A small image classifier, trained from scratch: activation gelu, patch size [2, 2].
Rows from block 9 of a small image classifier, named by matrix and row number. Rows with one number within an expert belong to one neuron, the router's apart. Each number is 128 + 24 x the weight over its row's rms, rounded and kept within 0 to 255. All counts start at 0. Numbers have three digits each.
After each expert's rows are labels from the 100 images, of 14976, where the router gives the expert most weight on average: "responds to" is what is common among them. Only what is clearly more common there than usual is listed. The data: rendered scenes of coloured solids on a plain floor.
# router: router (model.blocks.9.mlp.router.weight, 32x192, trained with AdamW), inputs 64-127
# up: expert up (model.blocks.9.mlp.up, 32x192x192), inputs 64-127
# down: expert down (model.blocks.9.mlp.down, 32x192x192, transposed), outputs 64-127

# expert 15
router.15:094068161141115132107083166161139117107148137151124143122152113146149139096077119092139157112123093115125128127146111132142139124158085113141082122088132134114111117155128160108144088158129088
up.0:092094112162124158160125142139107142138083150125151136093180144123143160164147142107153126114119105111163150157154128152113160104165118145145110111104110173121143117137152116148130141079146170
down.0:099113154123105126130134181114124103123144121139144141121079184125111091148140112127111114109161177137143168114136103136182118128154125126120142139095159132105135117141102134126110095120159140
up.1:128135135135109119097123132133115140130131108139073114131108119117167104138123131143097143115112108178130098136132133129108100135142135124127148156162121150142112083107147173125156160165130102
down.1:166171119137124102129108129137175118133115078168148137130128086144076096108133135080120111182144134108110080121134129091131105163147104137130147098093115142107160104094136140133123111135193172
up.2:100086096142107136128109170134156130141071136099128102138146119106160123148158111117111109115139121123185143077143117155149129102111165077143153093094121132139121110086169140150143127147124139
down.2:115142112152133121148133115119117101115141120154106117157123092139108141106107150155112114128138144116104081146132138156114131159116123153139134172088101131092163190167157157112154098121136120
up.3:114133112150116155141124150152103095143130125142134080150130133134114110107152139124075163121124121107094128171157100099097114121159134130124117089081126085139139085142105134129119133104127114
down.3:128141107123127150087112133111120131147140146156137109127122110139165121125120135192170127111117148150161117147099160149148118118103107132140142173113151138146084150139135160110119103155139156
up.4:125124144139112132097083129118135128146122160102096114101099113112127120113109112129116102160175120114143131179110107125136117151157133101158156161132128127145125107140132105135163084126178137
down.4:150110133120125144094159107128133145131136134117145129162153117121146126169154146109120150109112133115109105094095133129101139151172106178125103175139121171107106165120130145106143171113078109
up.5:147128143129101160160122118161163160127166141106110113130120121113143087116113183095110064112086101125142120139145120125105167140113087130131165139163103144129103132097122128088124133193112104
down.5:112140144125159114117136145177127152109126121089095087087091139106116134081106146133140108110157111141104152124138125082145155120106120112118141119113159158179143117144123144147152149128171163
up.6:120139090067096104118130105152114098120117105126153131104114121169108132100139121124091139095143152098139133133134150172126118100160162136108109140128097112088133136139104114122173145109094125
down.6:103175137127139169142150147139125124092150154134121091182143115101169120108159100115083143146139081128096144113123145175124165140101134104137154146130111111161110089123091102095135113119136089
up.7:124134119133113124157092096149113151125109148070126133102099125148161140155169110144167110138156100114126098139115108144143123126082123101139149123127150151157121110128116123151160152089123146
down.7:112111095103142136120107137109135151093138104099109118172151149139096088139097139102151098125167110147143124118109129124175100116130126101103129124108093147133138153154121149107178106126125132
up.8:109172136161122141083136138100123114087154137138090142149139097097167121137110105107090102109125139100100141148104103128163147128129088116133140119165102165122138117122106136155166112140128114
down.8:096138131112128057119112147132124135121139120106132117129118109144111109123109125164123096118102129189099143132136119111151100124103142123121138078118150123118119087062125151104107117081138159
up.9:143127093124137117110102137116137154128111127120119095128166152112173159124098124103150150133128183129151104127163143104138148142156132135116144106166108137118141132103140114138159161111120137
down.9:120112136124139134115127085152150135176131147113138129136157115090101125138120168136143121118147164115125146115159088170080155114130112123093154159098165167147157119152105130104096091160155140
up.10:115140114154159105139072149110115144097133109091122103179116134153152137118129123068096138103149131137168133107181130112123160156163126157118146112105094133132122142152114145130141118128157134
down.10:145136142107107147090125136149147144145129207169126103157096090164106102147133113107133152139078100146127106169136155138122114106120096082115152117089125140105104090150136146147076154131099184
responds to: pink object; purple object; its colour: pink; its colour: purple

# expert 18
router.18:139102120169157145163125086136181123089123155127141167108116134144125110165163105102142147150123130116140090173115133140109109147147127134140131128112126143132136107126100119123116134138076105
up.0:140130147150091126118122119142145127134122089132183134056125164133137125138146066109143108115091169117085142099151104090151104153155123090107126117091135104168101114120132140153119124120149126
down.0:089123120108135161118117122129089131071125163118159112160060111117128159121152153146130154157189159147101139139158150125133153108093123154128125128176162120126124149109142114175154104102158135
up.1:122126109162143156121118148162115128128163139156110128154108114134163156132147138150110117121103100132096122113135125103080116081160094110146120123128112133127141168101143147064136139198122091
down.1:132116132131133061103140109109110129134107144132140109112143135136110161084112167120132183062113138106155097136149083143113115099162116154151143087123113163105160143142123164135074094112130136
up.2:126115122146144137093131109147101191153142105126121090125113127124171122124134124161108118143142100142162096107099103106167148091095128115140135124131121151128122130112147138111118112114138106
down.2:162174109133190100132137126141149116150120110100132146163135110145116143110098108135159171116155163138135095134135108088143130166161111124108133126107156102096182125065096093118133099150159112
up.3:116102120125167070148178149159122101120142130130114097163154115105122136116126092129095121139128191118107072127141159126170146120118132150115124114158098121111104137137121134150167143095125082
down.3:132100130116116171181154124111084141140136089151141113127133101150127134157140100104147171157099144170138144082137130119070127128204129112130130144095104138109142118187151130148147152107166135
up.4:132154140136125144139095147117114147106145150105150151137136092089101127105120144107128153111116154123127120137116118110129126147127144140175133135139135146140144151110128131110130093141164130
down.4:145123098095138139154130123126084128163146131133114141139088175136153116099107121093126157123118128098141146128144138137142144160082154130119147121119151132120155121115094110151160171155116096
up.5:103117156134091137165112159116124128128122145138143128140084174119091103114113106108134147144108116152102111111154132111133119160151092137158130154110173104128124147143126121128135119142104148
down.5:138092111145124139158141156133133098106128139167120093127148110091144104138129127126150118131116135152149129127083098145136164113157126189109150142137119138140119140112109184091110113127136120
up.6:142112124118125122118147079095141123116112163126175107110121130122173130143146099119142067130117139144098141163129117121116158120085142116115175089118145124178133102110081150137114140148121113
down.6:096134132165125139101099115168152133118181126107094127137126154087120158100144137150116099146146117138165139118122120136149117113129156114167136095125110129128132171064145149140147094121153113
up.7:124094142134134168088102115092141097132130110147167080097130102126130118140153183080106169144113115174198102103120092150149151097092130145116098152107119133128119133188131128147109147104116070
down.7:137157123105106121135104117146129149118131112168101099118154122155176137110096139142170147158132159114092137156125143154105115126155103129119149095123082143117122152096107151148101116175138120
up.8:152097147099141138113114078145130147112103140125122109139091121082105161143144115134091154143118125196114136117194111115133170115126124117125142112146115133145115128165154115130110137126135147
down.8:168144114162112116122151143119119106077166127108174137108158151106143086152106119106144199124165153172108100133142160138152182140164118109073133115187135122108125154106133093166182123174148162
up.9:145142103091148132112140119114102174155087123150097121163149116162099109122107085159104133117108140130125135121134114084159096152100142087117174156126120142120086126129164118119117125142111127
down.9:113101139135122121165162163132108120121136124154100113088136082120159142136151173140127102139177127102098107146135163155178148162158114144097083139141131115104178124128129094109098107107127115
up.10:081131101130102117132123107096115139090099190155144138150123151103123126124126108123144129105118130119106079125134153128119099141124172120149074092096167121062116126114118113137075136153120153
down.10:147114165137138127126162168133130133168109114152113116153148116132112123127157192115118129114106150140085168147110144137161088122121103114085151181142114133130140102136141140107135160105091105
responds to: green object; its colour: green

# expert 5
router.5:120113139153120132131110122144116130165137135127154148100121129098126133108114166124116099088112116158128124107122105159107113140102103142142117159106110159131125156136120169130158133134134108
up.0:120162112074116077162096107152140133157147151118121140099136095139122099159115132138132129151152142062097144119107136142095098139122100094164121124180139130173091144161134146152126184177165115
down.0:108115127148138182121139114098117129158138129148145150139089120170130151106136142120155120124120118165180095200119147086134104092100171122094101093101109119125141166131121136148125167145182085
up.1:126118146112160123107127164125108148065109133147138169123130183137140119130124133118093118117121126107161129145160120088146130136081109158065185123133134169113127120101124142112124157147167146
down.1:180161132139107157139071081133124122085107106127127086139144053121124145128153111150183068146111118144125152139153171106137096129161105132153105106134174180112111123136137113094100125160120106
up.2:096137129131131109135121122122136142137174129115141127160117118155097080133154161133079122117094127117114111098111142133177175149173090132126151125095116155154100141084129118084127102157157126
down.2:128139159104120084139145102129130121095070117131154181107143146115083114106144113096153145128140170094157095117144097147098118152078123152128153083118162112144084122148111102127158136081097125
up.3:170112119157147108101130116095139056147130134087123124147179107138121128142160152074182135124097111118083139147107149120147127114117113134134095115088101167153128142105101085122155136140154129
down.3:110136139160166186146139108153100103138140114129125137158120166115112112159102087128130154120117148169112167102093135147099094119144084156143158124141082130137133185114098138096111146095167156
up.4:146132148105106141114118095183094113198149138120080114158131125133124139111118138147128085109155089101127153114157145136131124134132148111059160120140112122092118123143077133087143117112103137
down.4:108099118101108139138106199103145119116070137121125151118138133150105140109147113139116101097137105146105120103122137108123124154123150129167156141140155124111121120085154174143146146126123187
up.5:131130169082098133172141075145108130122120141114080110160181121139158127135124084104175119128111151154147136168140135098155174143150099117114138124098116139133154154121105124131138141125100155
down.5:132117108168117165128138177085147165135098108122114148138113179122116112129139144125080134096104136117112128121146104147082113148120157134123093123152132153144113097159174148103117077153117085
up.6:060152142111123080114175121120103085162103152168140136085177124159145111132177135108080118104127150122105114135120138130116156109095156124118105128147078137137112136175146150109130088144141110
down.6:097154084089129129130147102151125094174102094156137160125157159127093142112119153091152157158145159136155087107149131150144112144136150161122108142140115144144163080120128102121157154097126172
up.7:124110131120143114153138148115107151102131128132101106108157101145172133145116140119118151135133139137129083146175131127141138129090116113120124112127127145124094123115091114117131162178082097
down.7:169075086105140125106155099112147122138083112122141149145133139127175141146144092104135113153113142108146111149109149161114146105130161117099157096149110139081121129140098126099174100157143101
up.8:154115097109179154155131091132096134116093131120121104132111123102152114154135130128090117116092135091155134103130109124162136125114151124088131179144131077144162099114113112102143144137110119
down.8:075128147177073138138110130163143149119164152115148128114121166121143125133140115149125104154130108160110131105146153099123115123172120105188129143103104153101103107128135133119130125124146205
up.9:147130138155090094144121131129119114097112120082147133144147135146119130114124072118143123081115133111126087145132103142069109166099147132142117136174102146134144097129131082082075130142127109
down.9:125106095115139138139139123185176140114144153108108138091110064169146115145119151138165139115152127128134144135114138155149151139174139095128083085082115153146117126122151154110101139114149113
up.10:129162152099096124170110118132075115128148121149087119111122136156100113132116088161172079119115139152127131115139118122118130130125125103175124129126086140137092116124114174148109119133112118
down.10:190147127133167117092107112096085106143104165135147146116118119103141108134131161108107178161127153132127108136114149110128133123135122118123142129070100151127184129150100125107164131137080152
responds to: count: five; red object; star block

# expert 10
router.10:130097124156124151133111128086147127106086122108127121134141109130075091138133158137118149101128099119123148161117195144125108159124124101161131146103126109083155104164085163109148125105110137
up.0:109150171137088122136163150115121112132136110142116110126141154127101136090102103135089093121134123107133110117125120146142105082119123103092127182129107138131163164085095114111131135203108137
down.0:121088121129136147131094164109144087124161120134122109103124091137112103161152116108177108136125100103119131153147108134150168136154116147143135191121116107119106121144143118100131116100150115
up.1:113145092136134126140098145111132126086121140100153159163105072092122106139148139116125081130111141101123119182102149163122168146139129152138142078119131160149162159140114177173135122127157171
down.1:109132154108114119112122138086114145157152168115108134130153110143125104135145109133110198095129129117145126078168094131131127133136151041066084157103109147134126147135121188134110133089149112
up.2:171145124119159127155134120146160152179127120095174129102139151090132117143093088114128175101105129108115140106101114130134134147137173087142129107129096124125104154118157103157168105150191097
down.2:175154132150128179075139114115116118140161103158107120110159144148125126135127133131147084102098127131109163158104130129153176086109111145149136111101126121094121123128130145112151151069100119
up.3:135159103125126155091094121148106128137123169140167117184123131130166156134138134132134124179077129125097137122156158092088117160119053124142105076089133170141118085112146133093108130121139094
down.3:124108129172100084109149096094122122122160137153128143146164140156105138082162135120089156106154108127148101155107134156158093103133123100151108111131102124116146165160136110165107132158146190
up.4:142158135111145152167130149093116133110077107149086091151141116153182134105116113116166094120131135100070143155117078125140122145169127163110119127148155152132106137111097107117139107139094116
down.4:140166169101126140117136077092156152144139139070103132156130078164103089125136121109126143126145147161126132134145115105122156106120155124110119117134148139136121152132114135147107130159114135
up.5:102102108149103152095136163159116156097099153119159105067140124147146071104114141125129140113087145131132098122143091126122156130115145114148138100107135164129097149174167104094153131176115132
down.5:121125115118108118122128104099179115101131163149115173144107093155084126112133159104119147117145117107132172096150110133150103146111140132134147158144117134162166172065124137130074132185164114
up.6:091137081137130091169128170120128177103134121110124149131102156125128138131158125138152110129130108117132133146119137116135155107104125166158071165108115158127056123108139154151065064144182135
down.6:113134147111137134124107102125119131180134084106118155167142133141094129155093082096158095125140169133147113110140134135119126156146095083127128127111151152114146095166140075145150132176131118
up.7:101147141145092147120150106133162130120102137141124136108095107116109145150119170117130128139150129120096153075095099164125138056100152137130092150090125127150091156149145141172135122126175123
down.7:062094117120109117142164133127133153105135093155153124122129153114130138150126125153089134123116119098098119105116168084113105112118181121113079163165117147130143114153129173126117141081112125
up.8:174165102141104139151097144175142152147140128125156144139155118114098120129179127138141088124125141157173163168173163144120132105103114146133161126132095149140111143107136099115106105112139166
down.8:085131167135097127143118121176110136135134140156148131121143118155123137111107152151074114143124140157120120141140108151151096140097176134116107136142135117143185146159127161165116104178115124
up.9:135134090145143108112128094122109171162120072136082100117162171109139130134148124111149120106120124169134156121133080118132162154112138130085114133123123132140175114115101153141122129127160121
down.9:127121093071166145188082117101141182121097114093120119135123096122139105147123108128137119140177103129097096095145151147127149127131135142109103137161120120125127106113142157157154132143115133
up.10:126152149114141148073127113096134129090140125174140150155132176176159122096165144170183122168143121117114130124091140126148142102151138163132095077175098126137108149121167089150155116121158118
down.10:126102135138106100106176136127149140114122149114124154165156127123107108143131123146130107115088166088153129175127117157128129128139133097130131079131088163128102117101172102093178127145097128
responds to: count: five; red object; orange object; blue object

# expert 7
router.7:117123114166094103138128107145126162149071123166138146127132159122122121087132114126191100096148112153115123140134132154141113130150156146092097158088122135066143173139162141158133139141122127
up.0:083146140126118103168122139108119128186102075147144112123064148115112111179148166154129116120177147123148127131111136133152090111142087178110162142140137116135116097147177169117094116175164128
down.0:141114113125130147154122143112141142092132135145109122144184083118166153118178130140114119119092143127100161131167132108124137171131133109093126149105089097117170167132108102160157114110143070
up.1:134121105101135120147124130143148158146142151113155121087180131154142122091129114111123169112132124117165144098132103123148131137101093098137117137121124134159103154060112138157139127149140166
down.1:105111094116168117174119143155150111123165123135110065138140149100098148111109135141101155173111145099082096185121114155111114168145083159126135104114155106157096123123147142134095116117099123
up.2:187105128105118133090110174140118112125126131138120116116098122094090164153129095124088137122187121134186145116133117120115131122134090128164149126174138140135096164098123121132124144115153157
down.2:076111136158149145177142116135165115118093115132172128179161138118163081103101141131158139142109105106092172128131128126139132089083133139131122139123113113152168117168132144116114095154086096
up.3:119122128120117150121122155122154101127148129073073134143161149130127114160094149154078131130158134131122125167113133136128120094096096105124158146132120151149116152149076120136113144144206147
down.3:146048130174136144143115133124155162175145104122110123113128114143129124117152091164152149154102129114154132102162121149118081162102155147112130097137148123160140135136154099144110129109111094
up.4:102143156181111075145123138124136126134124141112159122105156099134149118140123127124142179096148141155101172146141106119136095107134098147112119133122149125111104156118119125140139097113138153
down.4:161100107120140183142169124154111123153127157134145155115130103130148131118106135147161151117117088142134154122128160122163139127133139135087117139112173142148127090116144118105129116174144161
up.5:120166116099108095133131104171094116173105144195149117097172167145149126100134118118131131141125124171158119126154086113149137092118144127130114114138118139110133124116114081159161132154131146
down.5:140128144137145124073093134145108116114114133116115094121162117126112157159139110128159128118124089089113149111081168115105152140144113143115121090129128162117134135168173150128117166130114132
up.6:157123100101167125178116091064094107142134154142148121199139135160119170151105157173137154157116099121132119132146108117167143134140138173118150119129135114104114135129136110129152112149115103
down.6:125109111097105156105125134168153095127142172113114138087080149127132116132131131044140127138115119142153148137133119127071087118115093109150155127122075103096170091167140179121112100121137139
up.7:153112145154160136150152125100178165123147162131110138169137125136137135120125102112063118091151149169166119111128135109132128117145141143114109140179119137137117126116117101116149128154102134
down.7:154119143121096126118065100121114096134108132116166162083109140114106146136140172114136100135108107123130143175128105087138112153141138114115167128074136150138172190167119118117106150165116155
up.8:128168147121102103075161148083153198111119153142125084093105137118101109115115124116125148126128175141153130108132112103121089110125132148079167089162117167128121171125144099131137129126099128
down.8:135152132154078107105110120145120131137116132133171162108092057123080112138128134146114143187113119113120157127136115145120150122175167107132134110060110152130143149121088144116113105143120126
up.9:131149128073131099138128123085175108143110144114108065143112104140103110117100146107148123098100138076171156131099133112129129161155096134161099127143101099122107112122126147135131158154093143
down.9:113112166099140168128108117138111128121105096165164131160137199096095158114083134125083130098120110146085116157115117111160120119101128139142129126181118110122129170118134165127165074117135143
up.10:148136148132140147102137124177117120129126124098172100155159141159097118132133132112118080137091120150123137142118183136145095168151156113100133119113119121163172091089142104136115152166112143
down.10:090124149142112128110093125089119118123135148139117152105123130169122112152142145123151083154142161105120109141152107139086112133125103097155088155146123151092144164118122073132118121080118131
responds to: orange object; red object; brown object; yellow object

# expert 16
router.16:120148102160106103098139120107099162141135096102144126167101170103129122149124122114146126151148155166156120146096154128108115172078095162081132134139124155159122145171128132142127142156127125
up.0:109153104143115123125147123126101126128142078121082134121133078094112157132112115117138161141158148137120088104127125137109109129131131126105137116139117115190156123121122133115117113123137119
down.0:127097134112100117116156152155138135159113094137135147127161122133117136140132130145121138115079118087153155136129118086146137162150118118115121111135118133107107161131131109112151127162138149
up.1:146139076080119163108099099130114134123108096111134152141108131102126103125185132135113115117152156103069128118146129149081123110108124115146167125112100111114126121105136138069100121133117155
down.1:116109121120103155130137100168126109127139141121114121136093173128123147141120126147143127126154123106142174134059090163134108124092139111168126114093134193105148160125141159123125145141120071
up.2:154142110136112126115156163123136124108151142150105108153113161156111130098099168143067188072084133142143163173094180150134080139126131138116130119130102158124126157133119094134125103148136080
down.2:089119155113131157153171121109133114123156119127142131102163186117153124122073128154094124159095131138142148104119156128153139156093109151107099123186142079134097154116149099109164117093154157
up.3:149166113152120094118124111119112171118138095136151164139115100106128076137147149142118147105159123146118136144098140133151105170182142126149143088111088126116095141168080154137110126102192124
down.3:108133143151167122192119134111139114128175090088106143185107125126133134156151138164144085123080135085154138101091108132139114122131111107122157121096113159112127096126087139152099122139111089
up.4:144152128090128078109122146126125160157118094166131107134118163138182121160161107133126118147118138138172104120160117088112149113111152133112130148077110113103105140124170130218160143140130093
down.4:171131115133136129108128147080121161103109072152142139135090148123131141109135106088093128121141096136101113142104131111142089069149182148178162169183079120126124128127099109169145095163114152
up.5:122116136119134137121156100092123088105112118166127156119118110143195126100079150166111145099098146115098171098143109156141142139095131142101071120132105155129134103109139143182110164144145151
down.5:104142149105118120124072124168132094113132145145127115123140118120092094069109115132091092147108126117123130079108145083134136153096167135127135112141123107154136148171175147107125118111147145
up.6:106130114144093143087114130119130113142121131126125119167098110098063151112179108173170123142103130139129114149151160146107126159147114140088173083146119136147117151113139089127165133075112104
down.6:156130173118120093130122146136153138087128105132056118117140146135134115115110174118135097095152137134103142121112148163140100082145126175125109159070202107095127137149126162128120134083131127
up.7:155094132118135154148095127135117118143128138119089161151131113079106153152088139125142079166115129090158143089171158135094170147157139139113136096140134109135114123092142140143112101144130112
down.7:149148085125138139110117157120125127163113123152116099124137113064063103122124149127149150104144119132181076155111141105126131112137123109139130133135113150127146124136104158165142128172138116
up.8:116116149142160133087136157085144129132134120154111118148143110122093112136184101127093123102165126143161113092146127102121112131179138120109143131137118122168126117129111108106126093126118168
down.8:095121173142129158135166103131121090117166089131184155138125120145122117166131138136170109140138135064099125115160095161130133093134180114066111127108150135131137109137152122073148141133111139
up.9:134113101144153142160147157165109105166143127139184110132114116116128117095124130138156117131140139117145113126131129157123122137112118148156100125123127122103096136175139117167128095087118113
down.9:143107135124082105117138127121117130124140105103124113089128126129161133120124154131091109141117166094121121130174091122141086108136154137176181152104153151094139136104124121127124110153132126
up.10:108128122172107156125124103056152105162172114109167141130107115108160094102129151100121134129139135113133099135123127156150126147108144109140144127121109187111102066148136124129132081108110149
down.10:130184117106136109116149138144153140141116119153137118140127172139139152160148138115133110123148142127140140134119115091103123113163100165115126104128137086142121141147181128107107117154121158
responds to: count: three

# expert 29
router.29:128115161154118138145104091120128075125150184114130135117174121111086112118145128148117135158153136152115163137130146145109117149127105123089167188153140104148066147134123091134131114100104144
up.0:133132115111118090151117161140121148110157123131139070130122093109165145172125131098107140116112163114127123135106145122133135127127145160200133119113162104129147118114161136153153129125107103
down.0:140132153093145103115129176118137086124110136135100124148108169128139110111135134094148116114121135104147142152100157150138127107151123112126106123167130096160142128127098110134123094099157158
up.1:100143115148155135148145125106121129133136109132170076128114123137091143140104106167115137137119155106137118123108121099104145147114083123134164126129137124053115097137129112172118115179147115
down.1:105123126144150121129153129106140096123156122120116115095104156104160139127121132097077087089138160162126136118106135141106129155118181103102119160132092129125130114156132117113111117130120111
up.2:107114138084114087145127090130110152152146172197151112096168145141106164141135121130183111138108097165128135111116125104165103111149126108098100145110109144064130118125119097111117174153085117
down.2:100127141166126101126111139096151119135162097131155154114163146114137132116087134151127137123120102125176042134071151105138103085070124101126087112136118123139083138134125147160135103136120164
up.3:120119169089110165098116119175097137102153117119135127102136162090098128130143065098176126104128118105123121081127141121142109166101102088138147124123141177132161150147136126119138123140141121
down.3:175134145084146144140165133110158094164110114116143132103123163135182158115129131133110104093150180120139128123114109115126182086142159122124095168088135138117149141145143101115111152085146150
up.4:097099137152115141133109127142097123162118148096097127087114180123147188121108155228127100111122117136161170153105131081101137148127122106110131138130134104140104157120145129148176091128097108
down.4:124096149136167125146118108133117131096128110112144112076131146134140119127093105149110113153102174149156131118126140100126148124145119080132113172132133165152149090137112117147156127156168161
up.5:113109120144135104159123118111111116119103148129103126122095161101112096119136097133133105085123087144115126153201111124080132124134128177121123136089147156106125152143119184125120124168112112
down.5:114102134156143095154137089122138126087145120110144143144186119151144135145151146109119126083091160116151092131130097101096090150124114101080098112146151115138145132099134150147107137171121132
up.6:143133116119136119161156116126141121110105153097104148161119111109154142145154131122100122116146121121129105131167125176155127142116158128102083073094096148143120126171104112122145118140117125
down.6:146115139114103066110105144166153156082092108146107123099098141112137136133126114170163100171117137100127103091100127115109159147165114142166120168105189139130156176118122122155101115090094141
up.7:155131168153096173090085127093090084174150118140135135163088101138124156112141170094094101141123104157113151159131139113119113117116106073160121104101121152131117120127118165100102140142101128
down.7:139141107084155174115122143144156105111129138155100130169148160098157116117136143120092082110130145131104109107101144138084093159129088136120138156126191133125120168150106129166115106112099148
up.8:140096099142126168131141164079145127072082131168114112108126150118168147158134114136105132130147132117169119123110152109105127140094120103118189143158133088147166111107128150151132156142128143
down.8:076115093101134139125088121160127127127129143091110142140123161139163103136162089138126121122117140131084094150125122139104123115147149113162140139164140154106121139123161139100117152108134110
up.9:105124123067156109146172154124110176135122108123157111161110107136101176127112132101113112108130185157123140113143152118163122134107104149110117089133097133179108122114158110079193104122143111
down.9:146125121174107157116118117109131131121140125136109107152131134130122121116145139128110131181165138148072117105133128174105080129151145118119145113097158110133153151141146108148082143076123077
up.10:135134112143130151122128113077154114121129121121157066094123164149106164158116175131162130103159128121091135102169138122153069100124165124154153097102180176131125165137095160098115130108122115
down.10:128115197105140132110154157114118137128111104117129147150129152152141150072160136136153083075164128105151162130148145140123156161152147108127097152124115165147114142126107109121108124128141151
responds to: count: one; its colour: orange

# expert 1
router.1:148130087127166102168124161143137117123142159120165172137112127123090131107109144105136161138151168094131130179113136132150104111124086163124113160111193141140136136112155111102173088107119125
up.0:137155085126131148142107141114166140094137125116157145150116148110092152096109111129099102125140178096108094112152127124112135163160113160137144152128114109160141074166134168127140107133147187
down.0:118124124130087118092141128104145114125150099132103148115118135124128122174152101149124162122112122111165104144120147127105129151157088106107048135132129183147151212138128094154119123124124163
up.1:128103107128134094131161137091088102134130142106129173096187126116145122130193142095126119108081144161138136132189091135146135135124119108156065097167161133108146118095100111142143097098150128
down.1:115129131131066130139124108156122102163125146083118108127110145130130138159100179136140103123170099159123105138142161127120147128156113133110135107106153147124135179150107120155107136152134159
up.2:141159131141132175070138158176084135157125136114197134129140082135081110163139086137142135100081106103119136151097119125109115172117123175092107095124113121122104143118151127117120116154121167
down.2:165113113106140120128131081118100181139108110105135110139137082123140122138146098123140126149142164084147161126091124080116114131142102117121099191148142100133165162116143154122137103168102105
up.3:129130148126119134101153123131123158146181129115162182175109121113140119095187148114123171132146155093117147128110150133111088132130110120120103081124091086145125133120141139129126149160108134
down.3:145117134085117103110135137114152130099144124127161131140172141144134135106125118157106156136112153112134164176147134117101129128104108117034121131085096141164111178134127123069103126101111134
up.4:108103108134130156117084157126134113092094154133144141115104089126112141121137117106126128138119127151140108105103106127105135146144101062103103150104139147133132151126144166113116180126155117
down.4:110144151189117116099129119140127113173149151151111177136119111121109145095110133175151127127149147152143139144124106130121107150125110097150082084137157109127078135130138089144121104145137122
up.5:134130131126151144103128168090115097146120106098147121098103131111154144091145145119101122116164178118152110114147116140126131145139094137106117098112126158146152125133112115188127138114144121
down.5:129170142157111100166139102132155125136115149126104125139101135126118117136142108128142148101122124098210148138158156108141114105127123128152080141140109155120101148127126165141132161136124143
up.6:100099101111136149141157117117107133081119125115112161141133123106123141155123124166194149159143128135111092134115190147177160169105139162150117131115081130152133105116125118109155104126125121
down.6:158141112094100125144104155104144119113128125161118111133093135121104129141157107115105128152092164137128170118128132127147150159173114145113109195099110129144154120102139106118144135129158157
up.7:141198116181135086126076123113111106138082149121117147101137210091131134120148116131085117130113149101121142136163156124131121136118126099131135124105092122123149099162104095148110143131119122
down.7:130121131140103165146102157166152093139174141126146081140158185161104169123111099157175137105119110140112142187128072110132121121123122133105096108129136114082125115156132141106103122128128167
up.8:183163146109115139134125165097147105151072140117114121141126106166147154099126137137096129152100147168129114141168110173147162145137120119122120136144154101149091129101150109087119112113133145
down.8:140149083106146169136149121124143110117148113108169111141129163113119123137130110138137146118138134138171117118134104095111131137139176117117115104125099190128141110151103135204123105133147130
up.9:123132159125162142164183145096093121128129143112155125147167140120157082179109064133147146108093116135103108126105130110100094101107151123129144119112125161149148131114119089132125123132114124
down.9:144107142140117110079096135112074133145119113143124167080161165134136099170097202185079104130154124134116128165100097091144148144169105104113138131102164110069121143160149150149105124118118132
up.10:122085155157107169132116145124154096146099140140141168104128127123148086143157145134097092174113134102143103123122090120125137109118137129096109169130135113095051143141138121208184107107130146
down.10:131162119135105098131158149137147144104115121135118146124186156122120113142119099091147148149157118156098117131162122107129119095129164071141127160095131129122162099148132100126131161103122071
responds to: count: five; teal object; green object